{
  "model": "class-conditioned image diffusion model",
  "dataset": "rendered scenes of toy objects such as cars, trees, mugs and chairs",
  "arch": "dit",
  "objective": "v",
  "cond_dim": 192,
  "cond_dropout": 0.2,
  "norm": "layernorm",
  "positions": "relative_bias",
  "beta2": 0.95,
  "batch_size": 64,
  "epochs": 2.0,
  "weight_decay": 0.0
}
Rows from block 2 of a small class-conditioned image diffusion model, named by matrix and row number. Rows with one number belong to one neuron. Each number is 500 + 25 x the weight over its row's rms, rounded and kept within 0 to 999. All counts start at 0. Numbers have three digits each. After the name is the row's rms in percent of the matrix's.
After each neuron's rows are labels from the 100 images, of 14976 (inputs lightly noised), where the neuron reaches its highest value: "responds to" is what is common among them. Only what is clearly more common there than usual is listed. The data: rendered scenes of toy objects such as cars, trees, mugs and chairs.
# fc1: MLP up (model.blocks.2.mlp.fc1.weight, 480x160), inputs 80-159
# fc2: MLP down (model.blocks.2.mlp.fc2.weight, 160x480, transposed), outputs 80-159

fc1.374 120:492492507513507490501501494438487459497499492505523517491507508508510519477458516495509480501505502483505515521464498521414540493484469523508548510526522500535512464495527513473469510502503501480526552531529536506511511462472549509506518536
fc2.374 110:475493531515489486475474486484496512488484457490476484470493523505501546488515502515484558476510457520516491515476551498488525527511499507524506485521479504550480485493491461536511482505488515496486498513467479460475498494425489552630498473
responds to: blue object; its colour: blue

fc1.298 118:508505465521498480460500521488517512490502482550532501499502482493494484547496485517466470504486535481471455533507481484464520506512522498521553521508517482520505543500509514487488412506490474474478509490470502530468493524452531525495493535
fc2.298 116:519478503466479473465495560525520531488501454523508529534482487493501517481526492509486519543477520509583524602516471505483469506473500505529511491469506581526521509505486487516468510485473520487508518528517518515488493497459516490547504499
responds to: blue object

fc1.263 095:510468493519498495526519492526459566444503494462497557503503494484523486545469488471490461505513498457468488513514459502490499524545466487501518470509509513472488505481541509522482515480525509502451530523514493491518564465491454497508508525
fc2.263 098:556489498498487468498479497516515512495554494518489478531446473520489512516522506492464461473499542511552482497475513521520522508468494491488499501507471519495474471538510523496490486502455451518541501524522512483495494500464482498526506477
responds to: hammer

fc1.71 106:515550519495503467471498475499498477531471530500513529508489520490502479489455481467524484506476490513543542493470484460482504455492464516511526494490481506488514483480506478500473499501498435500474462519495470476566503476513510502477468517
fc2.71 112:538531506528482472496509518468470477491534442484486511478449534516512529470516501476496454519475478506501505459505501430547498540489514495496517495504499504468517498485543490459465463511466515517483536518516509526520489490475505466524546477
responds to: hammer

fc1.243 116:423502466509517482515481518469508488523483510512470480499439510474524506531490483511547503502514508539537526469498507533508493495507512521547514485449526492518511543511482498479482550511500492546502512549482518496487553527474494526536503463
fc2.243 094:464528504492547497489494511521527515457513485512479463532494499465473504450513527501479503498504472493493521538495489460489525481476489526534497515513504490474518512522546503509477502507515496571502477530477499500472530504519480461537495506
responds to: blue object

fc1.32 092:512477488496500517490528518456503529477513472478498473478512511483511505526540482527479491529481514509515505485512478515535557490533515525516490521498515473505455488515501452484520484453506548516467487482484513486465501504471517499481520499
fc2.32 091:531492504510480488530509474485497493468474479488471485548481491512476491496497505491508514493522552519530504508490520517458473534472532506493520478502495501491505531478480476477561487444523557498527499476520521505431530472515499485493515475
responds to: teal object

fc1.334 116:486505514522488503466464526476547483525489494440515495435491542516496528444498498508500481456510486507488517505451504482502481501503483499515473509522483488498511461509438464472526486487490522487481492499450534528479489534488477498505503539
fc2.334 122:498508554522454498501498496437466508465477487478526494457522507522508525479479512512522487515493517503558562517461522490510488464484473433508520519504547495505521520480474538472514504489480476503470486507502514494542522489479508479500526468
responds to: black object

fc1.30 093:508472498446475457545489495475490523502548536494466533487474485471509491475460482486535462507485484483513467435471505473484503516507541458531443510484478509512538475488476526527500488511514488498498486513474485486502508482481516488496492513
fc2.30 104:524475467477511507524541492530539565493514529541523511477490511495509488515496500503496532534481501499589472483489468521493489498502504491526508506500500502444529472538496496493523509510541518510521535475570485519536493512517493524440528508
responds to: hammer

fc1.69 132:477486475523485486459494524479517540539474476469468483471482458506538498508502484497484528500466510485533513501487555545522495535496524485445503536448525498500514463543535526511508503504540488508456465469495522510517505493526489509499488520
fc2.69 115:494509529535513494484499475499520504500498478484543492508523510491507527491473521500492542513533498495545540472494527587519482517537482513484469540479494490517504532501540506505497493496533481506483468510521473492472520498513499512464538477
responds to: hammer

fc1.111 094:513483522510491489443520498492509471491518515515511504498475520560497482512523496517506492434494490523547476491502521501533514550503508536490518540440543466476505502517567509488497516482489489469520513517486515440482538490485469516548492494
fc2.111 099:508484509524506506466474492507503482475482507500510491496512484491521473506480506463490465483484504495525482497516484500491522465482455468450490471566533471443479500501482496474493474520513510452470493465465518517475507498432507489520482446
responds to: white object; its colour: white

fc1.0 116:485505497492509527513517511498494491486502439470490501499494447518491459506502585517496477479515501510497543488483470478528486475501514525475475492496488537513482501487521538509488479467508521505514501561489527535459545501495526483448468500
fc2.0 091:509484500494511468488526516482511525491514487505514529490524481485513465421515452500547537503509512493483499483507521519465488497508548433428502472497495495491473458515447547506472501508484530501524506565530508513531523523523462489517497457
responds to: red object; its colour: red

fc1.427 092:481442509470469512490522512460507492474477484464489471503506524515467493509500486433556480501511464517519478505463501476507513464488463506503521535502509580515500492506497517504479471496463473498504528539477509479493517490497519495481496480
fc2.427 101:555498504452474525524504483491522513474479471473478489483512502481500518537521518490484543501520524501507494510489469517540523470551505478457487470518530504504483483526470450512458496510529500512468496491485474563463515527510484479551509518
responds to: blue object; its colour: blue

fc1.97 078:522519490522455484485517494486537493514526526540493469453466496482525528503482511444509536512496495467534543480490464509506511498535466476435481508477499491476566525445484480474516497521515495527518475548512514522536559502520511506507468454
fc2.97 098:475532535492527557504503442495480540484514530454474490520482512497497476500517484497490496520498524519522494519486494490459480476490534491455504468484498506446468518502495507487529495510453539469485529513498493525560476490514501486515498500
responds to: black object

fc1.63 155:494440516519474476463500518548514505536523492548516503504470495493439493506451517526474538555450547499499523524494490495517525475516525452485474497510470519488513537512504515492507533473461498526555483471465487486464478520513463474466499486
fc2.63 135:505543487529498515520499479485454475489525481528473484497537548515459541431466529536478524533534484513485468490480498487488516507541519531527497486523508477500497472512512515510496455542537429468556516503512473506504520477483473486531514501
responds to: hammer

fc1.108 097:500549477525483502513521508511493485479483516489509523470445464482475455506508506507481474483492497516571488550522496501525510546538550439510486494490523500503528496496488548473470508495510487471500514508495493452506476524485543509497474493
fc2.108 096:504551499512516471500493510485522487531511503476509509485488483487563463542551500528520495539476498489483452481510483474493510547487501519532506539474481492474462481487502520491483505473509505485478482507500463510518506482481455521470503520
responds to: red object; its colour: red

fc1.399 083:506480496518539505478520527512464476503527494521508564499452524492548481484511482544482498505537525493542492515513555439499478514523527518538493519514502496498533480478499553483512493503509529501508512493500511484525442536520515487493462512
fc2.399 088:526511506533509494510500486531468457509473496520461500471489510510467519522526529466542469485532469492475495503517463523532486483549490485532539487495486499455524494489516471473564529522540442547480503465499496532467486508513513521477482529
responds to: black object; its colour: black

fc1.83 105:484482526567494505494527475483505512465512478474506511494504509488494467508527522508478464468577533508561490500502458490477515457502501490471485491489489494485505500476527517481436537511514519482470497484459495539515462435457527505484506474
fc2.83 102:446487578540521494488480466502514524467450544508475501517500543504535519489516508514487499512572488485450493473474520519504487456508524509466516514499515449503488494499460463473504491461465529470532507531522530496523530439495490478485527471
responds to: red object; its colour: red

fc1.103 097:484475482521531535507522483470472489502465464528487481454490443489517521522495507452505453515517501516510557506479484498533507526538522461481477504498507492473510495480487462502521512488534506474488513483483541496526491539479504511543528506
fc2.103 099:448494524459491503478518501486488501471510511496518505503506449517442516477486529507540499485509529498466528533487518499454480515503461545480468490498512505493491542494538509498518522496526469487477528482498486508527497526512526484544520522
responds to: yellow object

fc1.376 108:513503503475488501499494506534473527496469494508529507458483525495507494502484490489524461476484487503479465493486485489454483470474500489483473519501467510556521520454481512546486471497529529488487492489497536508527489495489469519520521490
fc2.376 146:529552493503513487512496475543535501502488549516551485491508477496502521534547517476493498497490546461560473469515478509487536534479469435479519518571529483486494480497526484466518533485515511477516500484515494513533488494485490499514485494
responds to: hammer

fc1.258 116:506509476493533490521511478487469481528509506462477500510483498525503488494487507450501471447554488529461503515483531489515507513523452496510478560511534513490488486514483496497507519474467506502521504492482531490532488479494454497474472494
fc2.258 120:508483504493535505507516487505481512491476485492483520465498490472496501489474502455482505521452509500507530523530516491520514506532490525522478503497484524487464472511513491492509476457481464489476491512468478475562558515438498533539489489
responds to: blue object; yellow object; its colour: blue

fc1.110 106:510462493490545473496441462512468484485491513503544563513532473489481453533506511492501490492499485530478502514528507519486512480448501487452500484489527509489502540510525506489540514491517555480513501544511510490527547482514515536521510451
fc2.110 113:527487518484472517507506510437478485526467463545480516504485480497489461496502475520529511520490540481524513499500446509488483466533477456447453508480485500469492513495470476473550509474518476509489542541451532504506466492497495517532541482
responds to: white object

fc1.49 101:503493487484511463546510490495495476482470452485510507488478492495545492499491496471526505489499548497550502491474526473532490509480469501553569490470490481466517516484522513476533511474515481513450495500506466493509503483501513480522470496
fc2.49 098:558501481547548481486503516488542454499510491525482485490474592498521521515475496512522497504473519501515485500519491485506472464464526516500486496463487542500530491490563457504518485521479519496496484489489499449488524532492511515467462500
responds to: green object

fc1.416 105:507523516505508493475527513484552439522493492512503483484514470511464450479494503474462517466451505499545540488465466506543532513531534481514498449500501515477487533456495545503463516475545504453484508491505492506498475475470469511478499499
fc2.416 103:487535471467514491506503523483504489488467514450518491456561487484567493491474504502524514493469537502440494495448521506461523473452492464488543538528520518538480511499506500508466509499498534451471525475509503514493463490515502520504490504
responds to: red object; its colour: red

fc1.80 110:532484516524520496518498486511472524506458475511551540500478479488491477499457510469483489520487486487507451467493501460476524481507490504496502506485491470489464466497512527453511504498490487507499504509498495481478512507518544544472508476
fc2.80 113:544477497500547453510495464506493496526521528471473503472493442500524505479492539556530493525498550508496510544517470544547507519493525528503465526475498536477504532518481488513507481467554508508494514518520487499487525522489500458458470495
responds to: light from behind the camera

fc1.475 110:500467484508497477454493503503507469506485519468498488514475492481530553551555498509491466516515485518546511496487510406514552492481494536470551519560519444499494505446496485457454499554543499493480499512515512495452531479540500510517504507
fc2.475 109:556486463504524520496500513523516487528524511486480505511482512523506522491578495534522483431500531485481530498543555576499490506501505507438523513498491516512505511452468518515446508515501553474489527543482491494467490493478507483523500535
responds to: teal object; its colour: teal

fc1.4 115:543512521500515504518476500492494529514508522474566525508502460511523515547511428499525472472493513475522495515487488536478509492501501518490487490485488517506483499499544519460492485528524504463551467490514495508489532514497522513511498484
fc2.4 123:520494504443475507512502529502491504476483530523432466495468493485487491508562538491450487475471487511459531488487517516506541474492493484473514506518522501504517521483493496534490503558527511458465472488474494499446479494487457514515480519
responds to: light from behind the camera

fc1.211 115:509494505492507430519498472507490478496495532515510517512489488495508545479537464519506476486489521493512464438464493481511486459489480512541483494437489502478496481531456525507473506529536533489470492502513463503477500468477512519494504504
fc2.211 115:468490476512474536481495541504504463499540455456478511476480524495506551525487517513503492483478412511460454484507490487481504464491484529549509512524456496523529474511487482532477500492490512501498493474479501471470487473475497515500491497
responds to: white object

fc1.239 098:472526495523522496428476515469515487506502508490512529542511467462455503555497503455518479489507527473491518490472525514444530485503471510497502488498481464492518528449515507476504466500497489501484478543499538484486504487500490507441497468
fc2.239 130:451460537478505486478489478503550479502519493533525463511451496501491520536501503514496492476505514499474592511445485483439497513489521510521540503463474523529553513470498488495455494476498483484484479517469490503532498485455527493488527514
responds to: blue object; its colour: blue

fc1.98 106:480508482492506475537507489536497508487478554492498497483488498540456503505547501514534527487545492467547543490520495493462494513505458552500497535467471529534528548488466454494439495484544533530525522501495464521487541509497502477520475552
fc2.98 107:528513458494533532504500471510485483453513496538508483483460525517530472473531484518514500489544493496478478470510506466530455502503553470505467463509480516499498477486502468492476495513505511524502535522467526499496495520501526536491519560
responds to: light from behind the camera; yellow object

fc1.168 102:489506492516464517537498509548528509497490498497490508459454548522504498483477475487504482524492496485501449482479461499496521484477510454517522515511508511487540491473514552447509464488427482531490497489520472507477505479513489525490465482
fc2.168 089:475496462499504530484491512493535474519554518480515465471490526487510467457498547495489521488492516495465456516497533481496506483480503526514541498499491481527467529502491512474519500513434488534525518492528480491479476490502505529521454505
responds to: green object; its colour: green

fc1.246 111:497521532445536510509515472518496503502455484488515482448483520504482525529457527507488521477525515455460513492499508527503494474453552498463509498517491469518561465477510438508512476484524526503508484473502476490465505555473508467517451489
fc2.246 105:451530509526520483516489466519463484522520499510559479495485487509485525472499483480518464517524498518551531533487536496542525525527500540506483462482505492519478513568504486505504486516498518500467480446468494529480513560493485558480448517
responds to: yellow object